{"encoder_arch": "convnext", "model": "image-text matching model", "dataset": "single toy objects rendered from many sides on busy backdrops", "train_examples": 101725, "image_size": 64, "crop_scale_min": 1, "horizontal_flip": true, "cutout": 0.4, "encoder_isotropic": false, "encoder_norm": "rmsnorm", "encoder_activation": "gelu", "encoder_mlp_ratio": 4, "encoder_inner_norm": false, "encoder_moe": "expert_choice", "encoder_drop_path": 0.05, "encoder_num_experts": 16, "encoder_moe_every": 2, "encoder_expert_mlp_ratio": 1, "encoder_experts_per_token": 2, "encoder_shared_expert": false, "encoder_patch_size": [4, 4], "encoder_conv_stem": true, "encoder_depths": [3, 6, 3], "encoder_widths": [96, 192, 384], "encoder_kernel_size": 3, "fusion": "cross_attention", "tokenizer": "word", "vocab_size": 58, "fusion_encoder_width": 256, "fusion_encoder_layers": 8, "fusion_encoder_norm": "layernorm", "fusion_encoder_norm_position": "pre", "fusion_encoder_activation": "gelu_tanh", "fusion_encoder_mlp_ratio": 4, "fusion_encoder_head_dim": 32, "fusion_encoder_fused_qkv": true, "fusion_encoder_bias": "all", "fusion_encoder_qk_norm": false, "fusion_encoder_parallel_block": false, "fusion_encoder_dropout": 0.1, "fusion_encoder_inner_norm": false, "fusion_encoder_moe": "top_k", "fusion_encoder_drop_path": 0.15, "fusion_encoder_num_experts": 8, "fusion_encoder_moe_every": 2, "fusion_encoder_expert_mlp_ratio": 0.5, "fusion_encoder_experts_per_token": 2, "fusion_encoder_shared_expert": false, "fusion_encoder_positions": "learned", "fusion_encoder_cross_attention_every": 2, "residual_init": "none", "optimizer": "muon", "muon_scale": "original", "learning_rate": 0.012, "momentum": 0.85, "nesterov": false, "orthogonalizer": "newton_schulz_5", "adamw_lr_other_params": 0.002, "max_steps": 8100, "batch_size": 256, "epochs": 20.4, "lr_schedule": "cosine", "final_lr_fraction": 0.01, "warmup_steps": 240, "weight_decay": 0.02, "adamw_weight_decay_other_params": 0.01}
Rows from block 7 of the image encoder of a small image-text matching model, named by matrix and row number. Rows with one number within an expert belong to one neuron, the router's apart. Each number is 128 + 32 x the weight over its row's rms, rounded and kept within 0 to 255. All counts start at 0. After the name is the row's rms in percent of the matrix's.
Before each expert's rows are labels from the 100 images, of 14848, where the router gives the expert most weight on average: "top examples" is what is common among them; "peak at" is the part of the image that holds the peak. Only what is clearly more common there than usual is listed. The data: single toy objects rendered from many sides on busy backdrops. In brackets: how many of the 100.
# router: router (encoder.blocks.7.mlp.router.weight, 16x192, trained with AdamW), inputs 0-95
# up: expert up (encoder.blocks.7.mlp.up, 16x192x192), inputs 0-95
# down: expert down (encoder.blocks.7.mlp.down, 16x192x192, transposed), outputs 0-95

# expert 8
top examples: ice cream (58)
peak at: middle right (31)
router.8 089 [ 86  91 148 148 102 134 144 116 153  94 127 128 118 134  61 156 180 182  62 134 141 148  85  95 113 114  97 130 112 156  90 216 126 114 134  86 142  60 131 106 140 141 166 147  73 138 103 194 148 139 120 110 106 198 195  81 131 148 146 138  61 150 131 137  94 142 112 114 159  95 131 125 120 161 132 118 117 122  95  98  63  98 159 151 120  81 137 143 117 146 113  63 151 130 170 165]
up.3 103 [132  90 147 135 154 113 106 152 108 120 128 173  62 136 119 163 153 167 137 143  76 150 123 156  87 176 134 163 143 120 132  97 137  83 122  37 181 211 133 107 152  87 144 127 115 124 171 142 169 127 187 144 130 131 118 157 200 123 115 109 148 159 110 107 119  84  80 128  85  94 173 156  94  84 117  63  77 160 133 166 182 154 141  98 116 133 170  59 132 150 145 151 148 153 125 163]
down.3 113 [123  96 116 119 178  54  95 147 174 128 160  42  97 152 158 177  60 135 154 123  81 118 187 140 160 151 154  75 155 133 140 115 135 109 108 119 160 149 126 124 167 146 103 146  93 115  96 117 140 115 137 146 143 110 173 117 123 136 138 102  77 150 119 105 122 163 139  72 113 129 145 108 133 185 106 123 168 144  64  97 139 123 147  58 171 118 168 120  83 116 104 137 159 100 134 148]
up.4 104 [172 143 101 121 114 146 118 128 147 124 169 120 129 171  89 128 116 150 166 145 165 137 128  45 135 187  84 112  85 187  98 110 181  94 160  64  49  89 190 120 145 171  85 132 122 153  86 151 134 167 179  87 121  62 136 146  89 147 151 124 138 135 167 127 159  93 119 138 155 179 132  82 103 131 102 134 132  77  98 182 151 195 179  70 144 183 137 161  93 133 165 119 143 113 114 158]
down.4 109 [151 127 141  93 208 108 126 176  79 182  92 101 110 130 149  62 112 159 102 130 126  87 154  88 164 199  90 154 136 115 118 171 123 144 104 141 111 107   4 185 126 177 155  93 171 143 134 126 151 108 163 112 129 118 138 122 165  88  58  78 101  81  81 127 122  86 107 146 125 135 144 110 165 143 109 159 106 126 122 152 117 133 179 135 123 132 165 135 102  81 132 123 154 145 143  79]
up.5 125 [ 98 168 122 150 101 159 149 122 131 105 175 151 166 159 102  85 157 190 144 165 127  89  79 136  49 196 142 188 101 138 126 156 134 149 157 131  83 122 147 120 122 122 107  85 112 141 240 145 120 147 117 125  48 106 133 135 171 116 160 131 181 108 186 130  92 120 130 156 119 134 141  92 149 150  74  97 172 200 128 120  82 101 117 121 132 144 159 154 123 162 119 103 178 128  74 211]
down.5 124 [109 142 116 101 139 160 188 131  98 121 209 143 121  97 115 127 105 113  45 175  79 146  79 115 110  80 115 168 206 162 104  84 115  92 131  81  54 126  97 145  97 119  86 153 111 165  58 120 111 155  97 123 141 150 167 200 138  99 130 136 153 151 145 141 101 146 108 163  93 166 101 104 133 130 147 143 159 129 108 179 118 138 139 144 134 112 120 133 134 200 145  98  98 124 102  99]

# expert 10
top examples: flower (99)
peak at: centre (53); bottom centre (25)
router.10 094 [ 88  87 126 135 139  71 158 168 102 158 146 141 145 231 131  82  82  83 116 129 122 179 137 104 102 130  98 102 117 129 168 100 112 151 190 126  82 141 163  80 134  88 136  61 143 112 139  88 221 125 185 141 145 124 110  86 127 150 113 152  98 134 127 115  74 116  84 178  62 165 122 106 131 106 109 154 141 100 125 153 193 131  83 158 168 142 122 135 116 162 105 128 143 127 127 107]
up.3 091 [146 182 141 149 149 164 117 120 203 134 123  57 146 168 111 171 104 139 177 137 154  92  90  85 133  85 131 116 126 129 150 141  77  84 125 138 113 182 132 150 135 193 179 145 147 102 106 140 104 110 105 151  99 152 134 146 225 154  96 158 131 101  92 129 129 114 122 127 109 124 118 107  84 127 163 117 178 143 145  78  84  98  98 172 115 113 141  91 150 170 123 107 131 185 125 116]
down.3 092 [117 126  99 149 154  88 169  97  84  76 124 146 148 135 154 189 122  68 110 180 165 152 124 144 155 173  83 186 162 109 187 160 132 172 155 146 175 165 114  64 113  95 130 103 181 114 105 119 132  91  97 140 140 112  64 136 143 155 142  91  80  75 160 157  94 125 115  93 106 137 151 183 157 129  91 103 184 149  59 131 112 108 108 117  90 152 158 146 118  82  92 106 129 118 123 146]
up.4 106 [100 109 111 116 133 136 153 138 163  77 122 131 112  65 171 152 133 137 182 122 157 118 186 102 145 106  62 164 150 109 137 118 136  84  94 123 102  99  92 134 147 116  39 124  72 165  79  59 206 221 147 175 100 132 151 119 114 119  78 129 159 132 123 173 142 127  99 118 105 165 140 185 108 104 122  99  89 112 165 146  77 176 113 177 172 181 147 125 135 141 113 121 140 144 123 111]
down.4 094 [141 122 138 143 146 117  47 107 169  90 114 107  59 167  95  90 137 158 110  96 150 108 133 137 150 179 119  50 128 125 155 127 184 133 104 100 139  84 159 153 132 171 138 110 175 161 176  64 114 154  86 138 179 108 138 158 135 119 152  61 156 160  93 114 126  73 179  84 146 149 121 105  63 124 131 138  75 111 179 138  85 167 139 129  75 127 149 111 112 158 155 138 196 216 147  78]
up.5 077 [163 112  94 144  76 125 142 106 121 162 117 163 157 110 128  92 135 133 149 110 165 132  66 204 175 173  81 131 221 146 145 121 134 152 121 134  83  99 164 186 119 159 146 146  99 115 134 172 133 131 132 140 189 146 184 101 199 141 131 132 107 119 166 154 105  81  96 144 103 135 117 107 127 128  96  98 146 117 126 145  57 101 181 121 126 125 110 130 151  69 107  73  63 103 111 145]
down.5 095 [ 64 104 158  87 148 170 153 156 140 123 120 149 123 126 140 124 113 109 190 164 173 119 143  97 151 131 111  47 193 101 125 125 103 104  80 139 192  71 143 102 138 125 141 126  85 103 135 141 188 152 122 108 118  99 105  31  80 159  95  90 157 153 162 173 229 157 110 147 167 101  81 135 135 130 188 102 141 127 104 138  78 143 102 153 126 120 150 121 127 201 125 117 127 116 106 163]

# expert 1
top examples: barrel (48); brown (38)
peak at: top centre (31)
router.1 108 [216 101 128 102 156 148 155 159 116 109 132 119  88  99 154 121 126 150 152 101 110 146  83 159 149 114  91 187 142 113 122 171 136 141 187  85  90 122 158  94 115 106 122  79  52 151 162 158  98 168 145 101 136  79 154 133 110 117 115 142 112 111  86 167 107 149  92 100  48 162 160  76  91 131 127  88  82  92 177 106 114 172 117 133 132  76  91 104  56 178 126 115 167 133 177 123]
up.22 103 [132 129 129 185 166 112  93 157 136 110 116 139 130 103 159 114 145 113 158 155 120 108 142 107 104 102 103 151 155 113 100 159 164  85 117 102  74 201 132  77 120  79 147 130 122 107  93 114  91 154 134 159 169 132 132 140  94 133  89 132 120 106 172 165 160 157 122 141 128 155 128 137 191  92 163 146 111 150  98 165 154 104 137 122 176 102 134 106 103  86  67 125 124 151 110 184]
down.22 107 [140 128 136 215 128  65 134  88 173 115 160  74 154  94 168 116 171 163  99 188  73 188 116 139 135 157 120 117  83 157 118  94 124 155 149  96  66 105 157 119 122  97 128 144 146 128 129 149 121 112 130 145 129 118 104 118 147 131 145 158  83 144 135  62 190 123 105 139 113 162  90  92 168  98 170 162 124 144  85 154 173 175 126  59 102 135 114 113 119 141  65  55 127  83  81 139]
up.23 099 [137 124 164  87 166 127 124  91 131  71 195 116 101 154 126 117 109 142 140  59 157 135 141 123 118 188 163 130 191 157 172 135 124 164 107 100  65 159 105 124  82  82 138  79 150  85 148 100 119 128 121 139 142 114 133 124 108 160 149 106 121 120 138 105  86  94 161 120 117 142  98 112  95 158 135 133  96 129  94  74 174 162  88 139 152  58  95 171 132 101 117 100  89 155 167  76]
down.23 103 [127  79 130  63 124 191 144  98 126 178 118 130 120  65  93 137 124 120  85 135 125 117 156 142 196 131 107 165 173 106 102  67  99 175 106 112 157  90  72 165 169 130 118 101 117 133  65  93 119 113 174 138  92  81  78 154 156  94 135 143 148 124 125 102 105 194 125 116 161 160 163 139 189 119 147 105 151  90 176 214 129 142 162 131 131 112  95 178 125 131 117 177 131 129  86 181]
up.24 103 [134 115 157 118  66 159 116  79 129  35 137 171 156 128 151 101 164 121  84 146 159  93 126 124 132 122  96 148 102 129 110 131 149 110 152 107 107 119 114 112 136 143  97 141 125 106 140 141  48 127 128 180 123 110 131  94 151 143 182 147 127 123  87 181 155  82 100 109 112 117 122 219  80 168  90 148 158 105  94 127 141 146 169 188 168 175 212 168 148 146 135 159 167 112  80 195]
down.24 107 [138 159 117  80 156 126 196  78  95 167 188 135 152 181 134 139 119  91 117  91 139 173 130  76 154 165 155 135 125  80  89 176 141  67 105 119 117 131 162  78  91 113 130 152 135  96 132 111 132 130  84  85 152 131  99 150 115 146 147 205 129  99 137 142  95  62  69 133  44 129 151  98 140 139  83 141  73 101 167 136 102 132 159 145  20 126 133  97 137  61  94 122 128  79 152 190]

# expert 5
top examples: black (30); airplane (28)
peak at: bottom left (40); bottom centre (38)
router.5 102 [187 139 160 103 160 122 120 131 155 123 118 122 102 100 101 151  94 137 176  77  88  79 105 112 107 121 180 117 194 103 114 106 176 170  79  97  71 145  63  47  99 147  73 118 157  92 138 186 137  99 117 170 128  87 127 115 121  71 122 114 173 115 141 135 165  93  94 215 139 141 120 141 141 122 101 117 183 167  80 118 132 125 164 191 110 106 152 162 190  99 122 166  95 129 139 144]
up.0 096 [231  59  91 115  99 128 126 136 144 158 110 144 133 149 122 134  56 156 110  89 121 149 134 140 117 217  87 122 135 118  72  99 133 157 128 159 131 153 119 168  44 145  95 167 159  94 108 119 128 134  98 112 166 143 108 118 152 121 109 173 111 104 141 135 102 135  94 126  94 173 153 108 104 114  95 127  65 150  65 120 130 168 105  75 164 112 122  89 174 167 127  84 144 159 143 133]
down.0 096 [113 151 110 103 127 170 161 126 192 112 138  95  85 139 133 121 170 166 152  66 104 175  94 160 126  76 130 157 143 204 103 179 112 102 132 124 212 127 127  85 172  78 107 135 130  94 119 116 136 118 146 113 134 135 119 113 131 158 165 140  98 123 127  57 152 137 110 144 148  80 171 139 155 171 147 139 119 110 154 125  97 133 146 115 129  87 140 177 162 183  98 142 119  89  74  85]
up.1 104 [157 154  98 122 128  98 154 126  93 112 127  94 173 127 184 106 144  94 160 108 104 152 101  92 177  91  87  96  69  87 127 158 228 133 169 147 208 157 131 141  99  47 154 149 123 119 151 123 138 128 134 143  86 115 133 103 129 113 144 149 117  97 151  68  95 124 115 158  62 131 146 127 132 105 109 137 136 153 120 180  87 127 142 127 144 141  86 146 157  91  95 164 122 160 119 146]
down.1 099 [135 115  89 156 104  75 112  76 127 105  88 137  98  66 131 154  71 116  85 115 111 171 106 136 175 142 131 192 108 140 115 145 112 127 116 201 167 135 135 140 145 106 151 140  76 191  92 123  86 147 152 237 116 181 117 127 119  89 156  60 111 151 123 129 142 132 175  92  82 148 102 112  48  74  51 154 110 133 111 118  75 176 112 126 119 131 168  90 129  88 133 111 138 142  86 166]
up.2 097 [115 145 106 124 194 138  88 107 118 103 136 100  93 116 120 145 125 111 122 141 118 141 135 128 137 150 157 160 118 130  84 125 157  62 139  96 129 127 114  97  86 161 118 188  86 183 111  71 123  44 133 182 193 109 179 160 105 167  95 169 146 119 146 187 132 144 130  95 130 172 171 131 118 139 122 113 164 120 123  77 138 148 109 144 132 142 129 124 140 136  98 135 106 125 193  93]
down.2 098 [130 143 153 113 118 140 207 141  76 102 116 152 133 102 129 146 134 175 113  91 107 140 127  91 170 129 143 134 101 171 137 121 117 187 170 134 102 144  91 105 125 171  81 120 106  87 108 112 137 129 140 108  74 192  98 148 124 182 115 111 136 165 171 163 106  94 128 132 107 153 127 213 148 150 121 170 156 108 176 155  76 193 137 188  65 133 108 173 145 124 105 101 176 147  92 133]